A small encoder-decoder image transcriber, trained from scratch: 24-pixel images, muon at rate 0.01.
Rows from block 2 of the text decoder, named by matrix and row number. Rows with one number belong to one attention dimension. Each number is 128 + 24 x the weight over its row's rms, rounded and kept within 0 to 255. All counts start at 0. Numbers have three digits each. After the name is the row's rms in percent of the matrix's.
# q: cross-attention query (decoder.blocks.2.cross_attn.q.weight, 384x384), inputs 96-143
# k: cross-attention key (decoder.blocks.2.cross_attn.k.weight, 384x384), inputs 96-143
q.144 072:099117144143088126147114131126092120116129123121127115158136125130107108155154107086151170120124156149123107192128160119169123127111148198126072
q.145 095:149138125091156156135126141121100148116107143160149087159150155167161137144140105123136119138120137109136185139105120126128098106102122089141089
q.146 068:144114124118156139112080132134127068112132135129139099129144125150094130133129108102081128149155153119099139104120086117149149118148144101099069
q.147 098:144122118096120169129118164141125121119160137109118141144094114158124132158127130071112149108109131139124093124160134088132151137111152144161092
q.148 087:102142142140112104148167106081166150138073128104162146123139110104103147111127134161138165109147137125142130101097153144101137123078123130111164
q.149 094:173161106128129113089122109104115106128144152138140136131118139148179102112120125167110176138133105095142154181145133131165157120171135140162134
q.150 103:136102133123076118137154131163134131125140095114131118105133130176119111119160153058092145128087141132112138139118098125078130110130128166111120
q.151 084:110113115115123136117068130164069113125164118090121133094119154158125143112147130027129157148105100177140119120127085108164105121137136162079097
q.152 089:114132109130093148144130141154121118116155168118120129073129134161131134134123106068111139094097146136142165129105131110141113113118113171120133
q.153 052:062131110131151096137150117099107092102112135158077170145131136100110129124143160114162140141171100132127164110132137148162134148125130119056172
q.154 065:122130124132165115112101132074143134149097081155141126159147146044147126124140138134127119127195152114151099076121154110106153116154125075150181
q.155 077:097118118123076156116151087120136104115141122109110131157123144186120152114133163101122150139052128135116150141135120137095136151139113170085135
q.156 103:125123128146142130160137080105175135141140114119126123096105116062139147108124123164123097146136098092123165108124158139095159134140115143178145
q.157 118:136109124150071111174135120111132133144143093112115167144133094109074125142146118139137129147157128105130116141127085147139142154145124136139193
q.158 087:137147143142173107123159139133179117122132138126098174085128150134182130145133136110149129110106126140099139086140098172151148107142146093145140
q.159 066:101143113134142150125119174067147173106079147134130107175116134089108135127142141104151158101148126128136108084129173123139148122069130128114159
q.160 102:153163114142101141138130107155076137146124092124120114127144097140093117154064130129120172153141137100157168114118074129149140124109115084087144
q.161 110:126120129168143110118124124153144128144181124130137124118131119150134114130137129110146084108124111176124077151092143092105155135142120114075137
q.162 113:127118118116121141123132142139111167136132150129119137113142130133136119099104131111114167164167139104137136141117101092203136132133114105134159
q.163 079:163093115176125137137149118132171085112146150103117108147125112117129127125164144064142099130142121191105108129101136122103160165124143112139147
q.164 089:120094118130101114142140087101124111123117106145114086117132117125134165139149169119136121127150117093120142135126165202140125116096115177126124
q.165 119:123208143119156117112112122126138136118098113118113148163140160228109106143102138209114130140139117131158132093131123144096083102140127133145111
q.166 119:108138108083131142136107112112083130127100154121137117083148127132147135138137132086159167134169133127148126136118171108186141116126133107137125
q.167 071:122123159152136112140075124137110097147135126140123143123129121092091125133116123146111118135124133105111176168119116158058152147101133122114175
q.168 097:150129158186128143102149127139194116134145147131105147147116157155160118144118106134093144141107140111112085146161134181131129137149147126147109
q.169 110:126125152114102132093142100109140138126134133162124156139128144131164147142130106135120089134134150119119119122160151162194126124124105145120109
q.170 087:118163122142132121132083126135122157129135145127139138156152134157100130147155123081134120115136101134108094141134139118099111116138123106126092
q.171 100:074150137139112130139101153117065145121113176132115131109137161124183123120125101169149182108132133124138138129175115132116104112124136100151106
q.172 091:165115120184102141191134099124153116110152138149121125150117112154128157148113157116106071137172134157115115111120127122139169155133105088143094
q.173 083:139145112126123119153142122134135098114125146147135116166170136111151098147096158169125149159119142115160110107107133121104114119125128092119106
q.174 094:095129123128149088202158148109107142130121131125132146111132165147151131112126134113130116134116126142104130130093164134103149118112151163129144
q.175 101:108144102117149096113146132072098112126095100116128121124123124120115116125157153137134128087153117104145148098098118136153164110098119147107127
q.176 089:182080100104134152148143134132097134098101122154137114134120111137137120127134116132137047108111092161129137144135123088145112159124157137111152
q.177 112:129087113139116131118146127129160140135154121131149146119129111086130137116127119070133143145100160138116186162122114072108115156109110121113160
q.178 074:150101141072120131142127120144114106165146131153145106147151118071133145141081139157142101137089155093128092120136090160164116139115144123072089
q.179 098:178133100101122167072176188133163143126126150119121116116113141097126115142131132121105135149144117054140141116129148131166151123127135158173126
q.180 079:159105124135124149115105108150132146133130175123131122093123097167167137123138115015145139149121111184091145114118128116076134121152105160139130
q.181 112:101115154115140152132144139130124124123130120119109145113130146085113135140156102157144119140092138161125134126128115095148097106161158165126092
q.182 098:138133130169125131169091133159120106101131136140137133119130165147120115166097065132125075122120121151094124137161127140130116142140117153125125
q.183 104:147137131122147130125128112114100111121133108128130121119091085086140162139154132104164135087127083134116161119138110178093140141147134126130145
q.184 120:135142110101126134114130160112158138121085067110136121161098121162076124076157162148123133107135158099151115133166142128161083130123130133130120
q.185 074:124073149085130126121119146121131137150134129108139109108108117063127121124127115163117144131069126125136111149097137112110139177112154126140185
q.186 075:127132134115137080097159100085165165130123099124133115169138128166121130112139157119103148115128133148134088127114138107105143126163141140174107
q.187 074:103108148099077134139139151116147136126100130112163138122120118071116135106166118148115146145094132098151139123136170101126134118111138176116157
q.188 112:123144116155093141131099138176146096113132119112153140136122120127107120120126097094144119141110142157120145128157125096095133144127124111131123
q.189 116:101130151154175127104142127157142138149138097114110159112113148140140129111128105176115156131110139106119115143117124173087108105162144137148144
q.190 115:093135126092150110090087135137095110123134124118126104123121097145104112104110163126105123107188108161131127094127117131086137107105083115158142
q.191 069:117112139078145110136123152121129152151138172162125115121130122090097159139133111204134163117069116074111100134134108135189095113102132110120108
q.192 109:187129141118099129134142158147115136141103147093123147172113141154150119111117103089100088149134139110128139103111153142120141128131134156106120
q.193 116:086130122076159150129094151115102112112110135164085110115115158124142149157118172184123151104157153072121120116107126115137136132112161117128155
q.194 109:147143103134145162152133162119177108110156126134130114139130111138138131136095134152137113126122110121135122135103099113103099122151132076175176
q.195 103:145108148145121129144131107076116119140114102138137138138115149090148114117141114110130139122185120139120180160124137166082149103116114119173094
q.196 104:102159155096127133149149125163141200157135110123133112128118140122120123125116103081140137117127134165122133115110126130158139112143171133132115
q.197 120:139133137134119136140148152133078183136121102109110119143134161175123129123122113161138138142138123178125129099132151118126120130122128168132115
q.198 116:119095137097150161099112143116071072133140165134140120148128163124118112127116123131092144128133121105142119156129154131149146149140119200109139
q.199 078:146094132104132155103120134104108133143141053119103094176117117110137120142166125094126104128092135115121129136151111153062127130113121113123095
q.200 103:104161085134104136141171112135157139112131105131137157124142132161111128157135169136140154153110158144129118121151119124161130146161133129074143
q.201 128:092145126124190127091124129147099147138121143123125135116124148086128119128145136071115144125127144163130157122136104124155122144105133136097135
q.202 109:147105150143185113154111104117121102128122101111149110119128138136093137116120130207109110118147119122111129137130134116117136129122083106113180
q.203 123:138121130114131124100108092145108150133110140124142133105117093158102145150134138181129083138188111080132113102118112129154097136099122081139185
q.204 105:176172131130144111129116121125128127164108116118121149127127137166157157159136109134128146114096127152112152160137124141109124153108158164093106
q.205 110:172117132118123150161178110125148114120115126143131103106123102135129159173126185143140159115094120133128115105155180137203132138159153150121131
q.206 109:124112100137113099156120103138156159123118116145131081113157108112150119114131144093131153120139157143124106128122109106163137130138109099097115
q.207 113:105173132118128166118094157124104134117130151151133111097143158096153132114108140171155155148080121178129116134108112073127108117156130124106106
q.208 103:114140123122131119173126096125157109113140190148134137100138105086157156135110143120142168111085142117114118110124134125193116125128140108114137
q.209 125:165105131141081113120119106138174095123151149126112141147110130112120131137119116115120141146116130101119144148129147179140106123116116159172161
q.210 103:164161108144137170132082106108138117101158137128137124105129080118131127123122168195153131136106108155129124177128102131094138142136121117097141
q.211 116:065116128103155121077154116115169068112121097144115121140124124140128114107137142092132184121137134074130119135149151120131121133112133088124070
q.212 118:154116136157112125130120106131172131127105118120131143172123099159121154117122132116138053117123135131141100123175145155074109144134142113157124
q.213 123:131109123167101103158137158147102180139115152137107153108120160158110107131156107112104079166149124131146108150076120110111146140128114139149114
q.214 121:100113123118138155103108130127084095119129105140129133122129133113129125116160148120118148131129117145151134126141133122191140117120131102130142
q.215 116:125140126101121109114168115135134158113118116111145151129126124200109106122109128140114121126145139124136150159158077117089146154137102123116132
q.216 125:111144144111132143137149164134073113141143144134127150140121115136110125100158114084110119089146124148119097084158148108116119126154109159128119
q.217 090:069126118150138095108156115129129180109129132131123147119128129154099110131129125157160141160115133143120172121070133105097112133120145120098112
q.218 103:144092129101100109139101138088168110144169112124126156128140129074139140120146093137141110103171101156123123122137114129026166144124122116144162
q.219 087:157115156140143125096130145139104140128140124102148095152129118106112117115134097158117066143128131064144119142137117152138130072093116095199166
q.220 137:140135155147113122121129136124167134144135141149147105118137107072137107142083082139133148100150114106122123106122135138141111081159120124148098
q.221 137:125140113179128117112145152130109102139110111125114142132134108147144123103152092065122102131126112130146143113104137100095149137138114133139117
q.222 114:111128116151085099142122128141160132094142148120133105101141115099156115150126140141127143134084156124150147099108128103185116114096130119124102
q.223 105:117088126122112082132096108151126102144138130113129154141147158109114148106117121084136118110122126121124103165150110188097153124118131173146100
q.224 083:171153122091099097118138165151121107132150133102129143134149133137145128166088129105164082104138153141135064148167112140139121138151134121095174
q.225 086:114175137114118151108119128123138184139147160149131170158131117094162141170157108135127115122110121120118118105135137158140098130140086098068141
q.226 081:157131128141104128108141142143100096138125101136144106171122111166136121131106099108149181134161095149130111141167069123158148113118126132097151
q.227 060:127134128158123101159137165079134112120103128163115118122126107126187104110092148133137138144132133140137121114119130124128102115094117169162062
q.228 074:125161113150141140094139139109111155111090114133130149122129155097113128107162134178102209150139129124114126145090162123112163117123112128124129
q.229 097:122142121133156102129152146088121127119083176144129152140141101092145121118119109189116082128090152163112105167117144146156121120127129177155151
q.230 097:125107116113107091172153146131157157127113124102122150112153134128125125144123094163112123125104131131102103173154130129145164122124165153098147
q.231 045:102128122198147156122137127133143110152127140110160120116127134115135132139113102179127114124141122132123142158125091139185142073151136143158116
q.232 078:118132121106131143087141135155199180125150078113129097130101131083133134123141176119132155130132131162133150091110141104057087116116156117150106
q.233 088:104132119162122143161099103081162096110108145139128111144134134159134125138139127090121155142159097154132120064122144101134121137103113108126081
q.234 072:172146113152129095158137129096122134109150099121116134072126135075125114127131164126142064143158123099139151209110116132100137122146151121165165
q.235 085:068120140114166090180146130139160130161120103128128158128155142084124120138139119215132069103115145125121122128128116161147113096126160144131126
q.236 090:113106129097130188125136138170145164115153099107124111133101131109113143136122079177141129129085134120136163142124120113142122107142125138129119
q.237 061:156142151155139142120140122097167105130131129148122163090125099145171125117122166074112162128158102092101113155124134143118116133146101117173143
q.238 087:141119126112145151123122126155096110141144107119149149090138150170136137108127125062121187141135113149140117136138117170096145153154130110149148
q.239 079:106097114134126168137116118129110111131129114133114113138103167099121125103118151076121133135148143104111183086133151097110120132065115149120107
q.240 091:153155132118122121149110165099093122106134141151143106160108140123152117139127137094143111118139127170140158132131108096099127129144104134103113
q.241 105:134134111150132139126085123149103140120142140139116092138145137116107110123161110198126070158162154124144147125102121116179135143112159148127125
q.242 067:171104125156119124103120126135123059136107125145119119130126093181117142138150129103127161102116104098137126114153107139112140152109130094098148
q.243 097:145149120081146166142090128111146152113175154096113127106138169065166145137116157113145079120108141145142147125095149085119110126153124142138144
q.244 060:109110152084149171143130150107083132114136161139129098182110154084104106109101142110132137130148150187137154102115131085121129120168109119142087
q.245 089:103119159127105145079127096169166169142143108128117135122099111140070151120161152130108151125135116123126135140130149142109126133120137132181180
q.246 109:120122144114126087143125126114126113128097135137106114130127097147099127117124117064126137111152107063135092108191110162126145124153111117166185
q.247 084:133137098170110095119142120174109119139126128087164137109148131189114133129142084182155095153075124128149100168125108120171142133179154096126135
q.248 096:119122154114150130126170099108115071140143158156097162129148099129119137132120156118116098112118120118123082159149159188119142149117125153142131
q.249 069:127123137114135154107126114162092133127143130119173116113120136138100144131163142139124155124122148098130133076129132157096142121186094088146119
q.250 054:116099111106159164122134131139085101137098150137134132121125145111101131125109122178120170112077126106130156148130156116165161103148149160140065
q.251 067:105096123160107084114103120088116105118102142151116124112119108148146131111117152126121154128099106119144140133102151115139145118090117186118116
q.252 085:129101131150100127127113121133127099148140108106134120119113107213122127130112107141121156131113117130115135108119123115130153144077140088091087
q.253 105:100090124092163176134115105103141122123112136134097138146121160124141129103161106075100170130093129148092170143114138124126102137102123140111086
q.254 102:179164124178088087125134108154136182138142108120137143123142126169135109169112142153147086154178141114138110084124111123097109173120115061066114
q.255 058:138127137098121105125134134141149148124129114123145059133095096122136123109090178044163163118163138134153136081147089087080098115127137124134134
q.256 103:138100145144103116130159156123119091156199109152124116107126143156178123143140136112142083132110114174138118147122114147063126125156115145092097
q.257 141:137113142139142113149166147132164174134143133131117089131108113105114125098136124186124104128136105129128137132152141115097105112161113131118142
q.258 133:119136126105168129109143123123132137114125137138149123164109144156155146154111117113125142126082136136133131146136156137161136122097135140138164
q.259 093:109154123135123137110105121163115133136121128126120130113114105140085163138116152064123162128181143097121114112115105132101108126121148091133127
q.260 115:172143121120103135105085081126129081112159130133128132145122154093105132113133139136127123128117128129146102163129093118156123104118120100137119
q.261 113:142123140131160158117083112138181169126151113118124109100132107125092129095112104148137169117174142118132110133138122121135156134144119104143107
q.262 122:159118140093151126099107133142087094142155151140141105145111141155155144110122123138115140148067140171122106161112172110172156116104123108129168
q.263 097:145137111126134126152120101113146125130103153107161140103157141080125119113131095172120094126142110093144094090141149127180148109127141135128089
q.264 124:092121135142107120144181141098093099126093118126100121136136145185126128150111115179120149110127102133131152119155183141175144114127115152097150
q.265 146:147112123142104131140108096152137168137120126130150107153132143081106106130086109108121135109195143178134117112126112110173121136128150138131100
q.266 133:120162119099136136124077157141151140127088134122148122098127090104086124122122157075121114116131118126145140111147120126167120123095106101151131
q.267 121:108141127122154129128126090125124120124113131138139156105145122169165122170148170159145147133162107104122126135103130118172151158119124117129132
k.144 080:109147104137125101122145154092131089132076123145154162088115124116122137132143147116122112149082142148130128129148147159086144100125161136110181
k.145 104:118100167145099138128145125125141114107121107162117121102140102143123129114188125145102106150151133120133112121151153150153136117148108071138130
k.146 079:129092137119136133138137104137105122137199107170089130078096072121142127152166112121135139166146133135158160126097138173101121164123123114124082
k.147 097:128159117127153150122128146131141151113134123129138093136113137153096121164164065124152102108080099166152140142106143122090106115122149169115108
k.148 087:141095091145135103139114135131139142136156114105107114147139147098118068129133101143105145160180125116153151108126139186136135141151140116150153
k.149 101:115140118094123125113126109129098119119096144113153188114112149149140122126091136137098131120131153076123144100157159164104153134117147144125124
k.150 097:152114175109112154127116100126146146166168093117104124124143109106138140124114113117173152118144118119126141151186146136114134117101153156146150
k.151 097:102151137083100145109133111123139143121132152116144090124116149129139172097141165107114103104088055169119137140133166096119152102131154075175088
k.152 096:108105128121124144125134078134152101126124162128153086113090143128117125141146135130115155104112123126097108111102133119112131128105104089138157
k.153 066:137154110155090116143124149111141166128102153160122129134140150135135097090125132141080146106162154155111113080105156131140131145123131093134129
k.154 070:150165132147148134130103135140082087139127106123175181162140117101118118100132128130145137130139131124124122123110123143119116112139158123151183
k.155 088:149120121131101081107101097125134155142122154153133067084155156127136136161150100162152091132113101096147183132127136148116134162143142140116070
k.156 097:110110105123119137110181157171112154144122135095110171159141131166147170120114149110135125151126106146165195172158099101130140086118081186099143
k.157 111:159149127105111100116128143123102101136121131151069140118134144111126125135090144098107159120139149128150123127135131159113140141152126146149128
k.158 095:092128098135117100133132131158099146148124119111132137149136094111173124142088123110138137120118119072136140120122083082127115110132057137154086
k.159 077:103164117184165156140096140112113124133134110134173118166165120115073094126154111148155098144140089122143137149085151149133096112141141121074162
k.160 098:116158158142153099145118102128134155121141152122138110115139142117118161154107128148087137102134150146111128187160139068137119200107113108134146
k.161 115:097160117134129131139133156155124109133121153144161097097120132137051120128129159123149132116164107101170121096110135128092135141135187096074153
k.162 110:138153125095144143128120128135081146167084141145122130135134178165094146120154115126129183129111122156126125144160120139115178171135138118152110
k.163 079:130137086110150165122121129129113131140127116140112103170143150177144133127150136100128105133142158112113158098122077106105147148142081147112174
k.164 087:119094130157150119157121091138141133145126160081179130120128147122140111113121117134134119148183125105140104139136086083115142111096114165074140
k.165 101:071113145165155138155123109163134146140104117133147162116125109112140142120129103132120085121143112107128111122128121124148130142143073110132127
k.166 101:120145145089130118140112148122108124132108107133114161142175121142126112118155102163153134129112129117135123120133139105111126114133128128080163
k.167 081:124148124118141148139102085140122102117167121105153166086090082107150109150140131101116109124125146113175141164169094164102118124113130160097129
k.168 099:110147131137147116123098129199132147100118143123069109124141125121144134080155073103140082122162111152115125107183079138086107092119169111146148
k.169 108:131068120122104116126124140156109114190143162105135161105131153088149129136143133121104177108136119110103122091163111120173158142126125140124091
k.170 087:123165147149174115157138127107130099080131181171172132095140122089114104116145122163127121125188136116166145120092109130096088132100201116075141
k.171 099:118136129121134123107144147105115131122150136138122095125103131148133131136148126143132108138118128155126126141085155158110129095130144103134140
k.172 102:128102117095124151120135086143138146102115154129124117142163168130143165082103099121143119100098151141128140162189132105148114184128132110204103
k.173 091:150138149107151130127127111104104120113089141122134121135134141129138131103129116112133104137133119109166152096134105108123148145097131151105141
k.174 093:120149146113105117159159111147164089113135121158112110106132074102158121113129109093124137114140149137143130155068112121110149106149146134115064
k.175 099:174164119141118135148138144102129170139137155097172135147128124099104098134092138213140117157094126099107102128063132131147134143144097135139097
k.176 109:201145113177096102078115164139084075126099101129066097129136144166121108103117086140127146113143109120103129156119146110113119100159040133164122
k.177 101:149129106132100115103135097101150085119107130122155080158127134113141165162104184082069171091121166151136142164089109148180144087139162112109126
k.178 082:149127161155076096107139136130124102116112120131056112084133153124109133125106118095129147103126138115115136127144168090147154109148125118165137
k.179 108:137121136131141120145092121140156204124158144136128158096110106113119148171158160157117151156125120142092120109126124147136139143115140084154129
k.180 090:165109082144128095156096090097145119117127113120145147108138090111136113127171140141053135116145178154162139125116110116137112066128102095104124
k.181 122:093106169131100098125168120134134139149146134122162142131149113134131169187122146116123169130102143125106120121102190192098113154127165106111118
k.182 103:134075143109129122136092142141097113128139090153080145128110107161112102129120095122152093147150113097103118117153141121091145110102069172092124
k.183 103:172155077099117153137169146154120125121118074092112115139143155130131112112105126127123118168115153105139164113126130137136117132084101168145173
k.184 116:130129107135126150081138161132112158144118134145125134179117141162125109111133141147209139142106089149070159134166109114182096147152113168186139
k.185 080:142171134112115154122138137132132116129137076151102110130113099153141129107113159089125112142117134131149104154120139141120131088182088124134121
k.186 084:112136112130110162132137128111177142123135084105141109181152141102142132122106147135127115129117124117151111112103142141163123138139145136166129
k.187 078:105137098103146146113100131135152096129154143073105136106074083127155129145127128111107112139098103170143158111108126154127089123139103163123112
k.188 102:073114137114123152114101155061175110098134145155094144154103134154098118141104102129120088114092104159108144120131182156168100137128145069118124
k.189 102:054122165127126134134149129126126175137151091149178124153135137097150143129132148106173133122130141146145110133146126122139121132119204122167148
k.190 105:138069105164154120107144123091137116142161117139147149121100128171115132156108163161116127129088100125135100105124108130141137133102121181098093
k.191 086:196113161144111128122151129100137141086115114135135142126135124063160115126133136131145140179153124125116123143126154138075125075120140144149097
k.192 108:128093134110124122107124136163100125154152119103102126133130119128117142154121106106098096110143103144128148166158177117123088127102116142163124
k.193 116:075182104146131099156104145123120094158128133096184137130150130137144135131157095083100088135135132139066135088162103111128141130100123120096138
k.194 119:128106122158128154143168162124133165126111123111131142157139137114164093123114113112137134119113140129117133161087148138179140144132165121129143
k.195 111:086120152121197154132131139131111140133111148147094104115111160138170166115106135157145127141127151112144081113169103130122137094110116144156141
k.196 107:142104129163140164108111165092153134119130145127092150147151115153136114126161124136124111136112108100142117122141098140149099133177116090147167
k.197 116:129120111102128134136122135137105121120134127130139140100138090083155082127108114108121148127117125088130109151085145126144152108110121145131102
k.198 113:114162150109160132100130157111091102100111114156133081130145097097136148157129137074133109114123107169103150105135115096197120107146158122084128
k.199 105:124125147133097098099123113109132137175116114089126158133132134137141080133130118105149107132141131123113132183118115181136119124099156137123096
k.200 107:125116133150120094147156122163147110142121133165170107115095126126110126122128121110070142091148136109099080104116145142125100158180114114135179
k.201 116:127108118136133124106130132135152142142122146126094094134207157066076143155123171153145143120146123147113115134147177082102105095160077152134138
k.202 120:126130118131109093164132097116105102143169107150112125109107125126149077079112147082118147126197121115140117123086168126155139119185082103131109
k.203 117:118121098092143123147130127121160142150152100122148113130158124163142080115132157110133128154102098150154117161095125133111115134143143121122178
k.204 111:099141127116145128121134121116125112086134130103116113106182122050106105136167109110142186093095136125118104117095133114142135134159115123164135
k.205 113:132111111119121096158113121111119108103138153153157123116099156133151144147119091099085142103135137118120142133127092148074134145077119122161097
k.206 112:125079159162115116081101112110135134179107118145118090143091125175084196146136125184142104181156118094146139142107160149124125159100152129111162
k.207 117:113173157130101157152131125111154136143081147113161135102137156086141143143154121137120105093158106159111121071116093142126155107128124128179100
k.208 107:131143137166115127145144083153057139102154158109144085119159121146173173124096106177085149124078146140148145137122101076112161128113157102156120
k.209 112:184139141122143155125118112140085141120123119129137108154162160193096136138125108177166129150102134156183126081153121137103135146113161128104111
k.210 112:119140126120100113129139102124158159121149102157184138115168136058086129170111101127116133091122144123132115109129123146126121118148116133140098
k.211 118:166125116104124129141137147159142106129149156162145194102094106132145113116137134140139094142114129105143177111161117151157143084065129118122154
k.212 113:152120136093131101144146124102128164084152124097132128136146110120120128107130096093114153129176130114148114116176134160114101199155148129103099
k.213 114:111141108123149174119131137087147118185119119151096163158088141143090125138104142201147132126107129119164151172114145110117122123096160129143114
k.214 122:105178092129116110126151125152122150093184163135136116127163115153127137132104153102154151123105135127123121164121123130111164121132104105158140
k.215 114:147167146161127085117148099101171125149120129124115133119068091099147125119179122142118127150112122074143109093153142114147132160156137128070141
k.216 122:122137119117115135093092159126166117132125124130091186140085105173143156105113147075112141169113126126097165135185126134089124121099079115120090
k.217 101:115071129132120153154133132116109102128124111139111141116136167129129128145129161161161112107132128162121080131121075126138147080134146140150148
k.218 114:100092127104124111143135130143145115135075121094146150133107129117128123092139134119154081114135095158122156099162114129153134134114166140092102
k.219 099:150138122110128110140168127138121113114163124121135119127106124181126104122116158114133174195122127124106117133102135124128118096153109178100127
k.220 126:192110139134113158116115127174147140129116133138073108128120119168149147083122149175107145146156177133126138129128126130106152157153158166101154
k.221 114:148122140149152156118136162113116100075101158131065111152073118097070135145110131143130136064117157127130175137146147140096112112101114111125141
k.222 116:145107120129119154124138093163107150119130126116142145107090106154175144110133159169130109140123125117146111111035138077156117135114106135105103
k.223 118:113168128132138156135056127127121156110112103135154122155162157135101094136150098141176109144101128142117133147146110128116116138139112112136109
k.224 079:091133089100116130123124123115108140136122154145077105151128056085181138104162131106058125126075124135129146081150083120088119137138133112141143
k.225 090:113154122131105126123150176129145147152150149137059138135130117157124131107062113157095144149173142160130125151147096128118143131096154140150138
k.226 083:119095138159116148154110133114126121137147142173104119103123100095122121111137122121092139097117129116116111134129103139139104108105113116169158
k.227 061:104120141127072115104093146118155124106128137126199163149155116117124145152142127109102147126129156114089159133128094106122120125114121154175137
k.228 082:124092133137129174114144111146126156097104144189170142124117131120123113143137124097114141096098147153132159169092161124134140150128144127118120
k.229 092:134080103121096116158147118157199144115107134171159138139188086144167147161102113131124132116097127132117166115128154117159139125098137150143147
k.230 090:151122118152123115122145131120106090142105101128094105187113162045154124132124088070129095113139131120077097128143136153083144103089126084120136
k.231 051:093148149137125116116130145151150079121120082133113140131122189120143096169097116132175116109140128126132118173143115127146132113053094161136115
k.232 077:109150136117139116116110081118111137126136134055120148084128128141098107118164145131147132142107130139159110130090125131140147162158153132137130
k.233 088:141109153131128138132151123141123064135150119129146119146160155119099121110121139152161110164179154092107123147132114121118155076166119066090097
k.234 073:129122151130128114086096131122154099120116139122152119131083143113123106141133102131142128081101155159109157138141128082132129119116119162095143
k.235 082:109116086120097098145138085147145102129124121112134135120141155133165131150123094104110107098151106116118105097149145127128142095104138150140111
k.236 091:102170099149131128146086125148082177127099095118124112135111107163123152107090170092117135110134114167113127103126104131141137140108188120154109
k.237 062:196117147138124125164139149143133120148177125110130114104107120142107102126162133194143141116158147093145133118135103142125138137171122059096133
k.238 083:138119119117177167119170148104097140109142149149119142088078110174153102120178129106112142144113101118169116099107173162118123149156097123125119
k.239 073:100173151150116115118084123077096129132143142131146175115063179102128141119179105143099115127138161131120127138152146101139069145093115153122118
k.240 083:120096156104111128141122155095151127165151177171134152095152111158090152122149153137113126177111149143122120157143095126116135074133114180149145
k.241 094:131137119152131147117102123180120143125090107136183129158146122154161126140096137130108157109144117128139168124107160111147129119139161141111096
k.242 076:165154112117166119095136183157141131099136101081139141132132123111112125106113123165172120189163141115140119124113138167118123169138072131138132
k.243 088:124100114128135141139146144133106144136137155143098114152137096136149126108080155148132128137094121122145121089152107108093138100110150092079110
k.244 061:082129111117108153132134112111105129166104129151157192117169128150129151124134154124115142141112113076160097094101158106120140112132142124108098
k.245 091:160144142174137131154161102080111131151156092119110131088093139196109101107104130178147136162128131139168139132103167092151143152127161139107149
k.246 109:133147102130120108119147145130152122145113135100133115116139142106156132115141135189138117129171120121139112092148129109120114114148117142151154
k.247 091:131116141070128129126137118139136135119116133153112066131110107116118122176132141062153111107091103136115137144129118170127151131134107195171132
k.248 089:115162118138144101122122126128138152098156135097082126181113124128104115116129065126108110129097133123161159115129129112141137179119113055089138
k.249 069:176128108081135124143149107144116145119150120080097089086172122174127137130159187172167152128119118145194107113101119132149146169217133140114140
k.250 055:079104088129125124145125119131112110110140090131124132147095165164143128136105146118168134137110114099093100109141130150157106099078135138125106
k.251 072:135099145134135122115136137129140085113117117140161135120139153114102148155092148109171109134121106098074129161150138085131088108096087160120153
k.252 087:144170112136158105149090132159115122136104081083129109142183160101142142127130165082123136128189108095110109130152101166134113135156120071143098
k.253 097:126117168119147142137123106110123144124141134132154170137119160122129124144158100105132099114141091078143106145125172182121088087126125108105111
k.254 097:150124163118136143096131118102121131142112149137100098142103106101080127124138096142126157120129163197098156184106120119106134182159111159116126
k.255 057:129161147094135124117105119119132147117138149116160148085138119100104137108162136160154139145125117159145127127110115134169114162161116156167134
k.256 106:179103121128130144167149153130139139147132136127139111152153108109107133115140148116159110109116141166144146151124082115162131115102143114117146
k.257 120:125105133161128105116137168147108095142166129162088116102105139141115118097146165112152156160120134095106156146075125110091142147086198129151126
k.258 125:117181112121150135081147111171111148100130113122077121115093125080163089129081124097094160127098083111147101131138144128109117102144052157135120
k.259 099:109177153126129131110139120112074126138105141105152141100129115136140170123132131136133159147131124130126087127079170136125153116125145128107161
k.260 116:125134143160123142122151134120158122094144118109136117127122125127091120128100114133122095127169115083146150149121145136149078104132138105140122
k.261 115:109086149100113120126097128111108123173119102140121116115108127082101145145125167135105160131165131129113126097114106114151171148081141154124127
k.262 109:117144112131131122121162146099105128135097144137099156151090131159143121140131105108107126106097097134120120149147142174095110158093133162169127
k.263 114:136098090066166140155129081129139140127136099134092151145095118149131090114086122070154131088114145160140089132160132142111150104108132092114129
k.264 118:112163120153111075117149120120118123135071180130135107109140114128141176153143146115094117096122157151102146066146119108182107101082114124157139
k.265 121:125118128091161133145129118161106118138104128144147081126139127160102154148143132140167084135155090157096132123091135116120118150157142111148128
k.266 122:144109145153098143068128113126143134137109113115147169138142090124181085107130095173150120107105113117138122114109127107154138120143138124146129
k.267 124:106126099144100124141115166110164137101116146129130135126115120163104117120149129137084112090123136108114127141104093116121137127107108126118112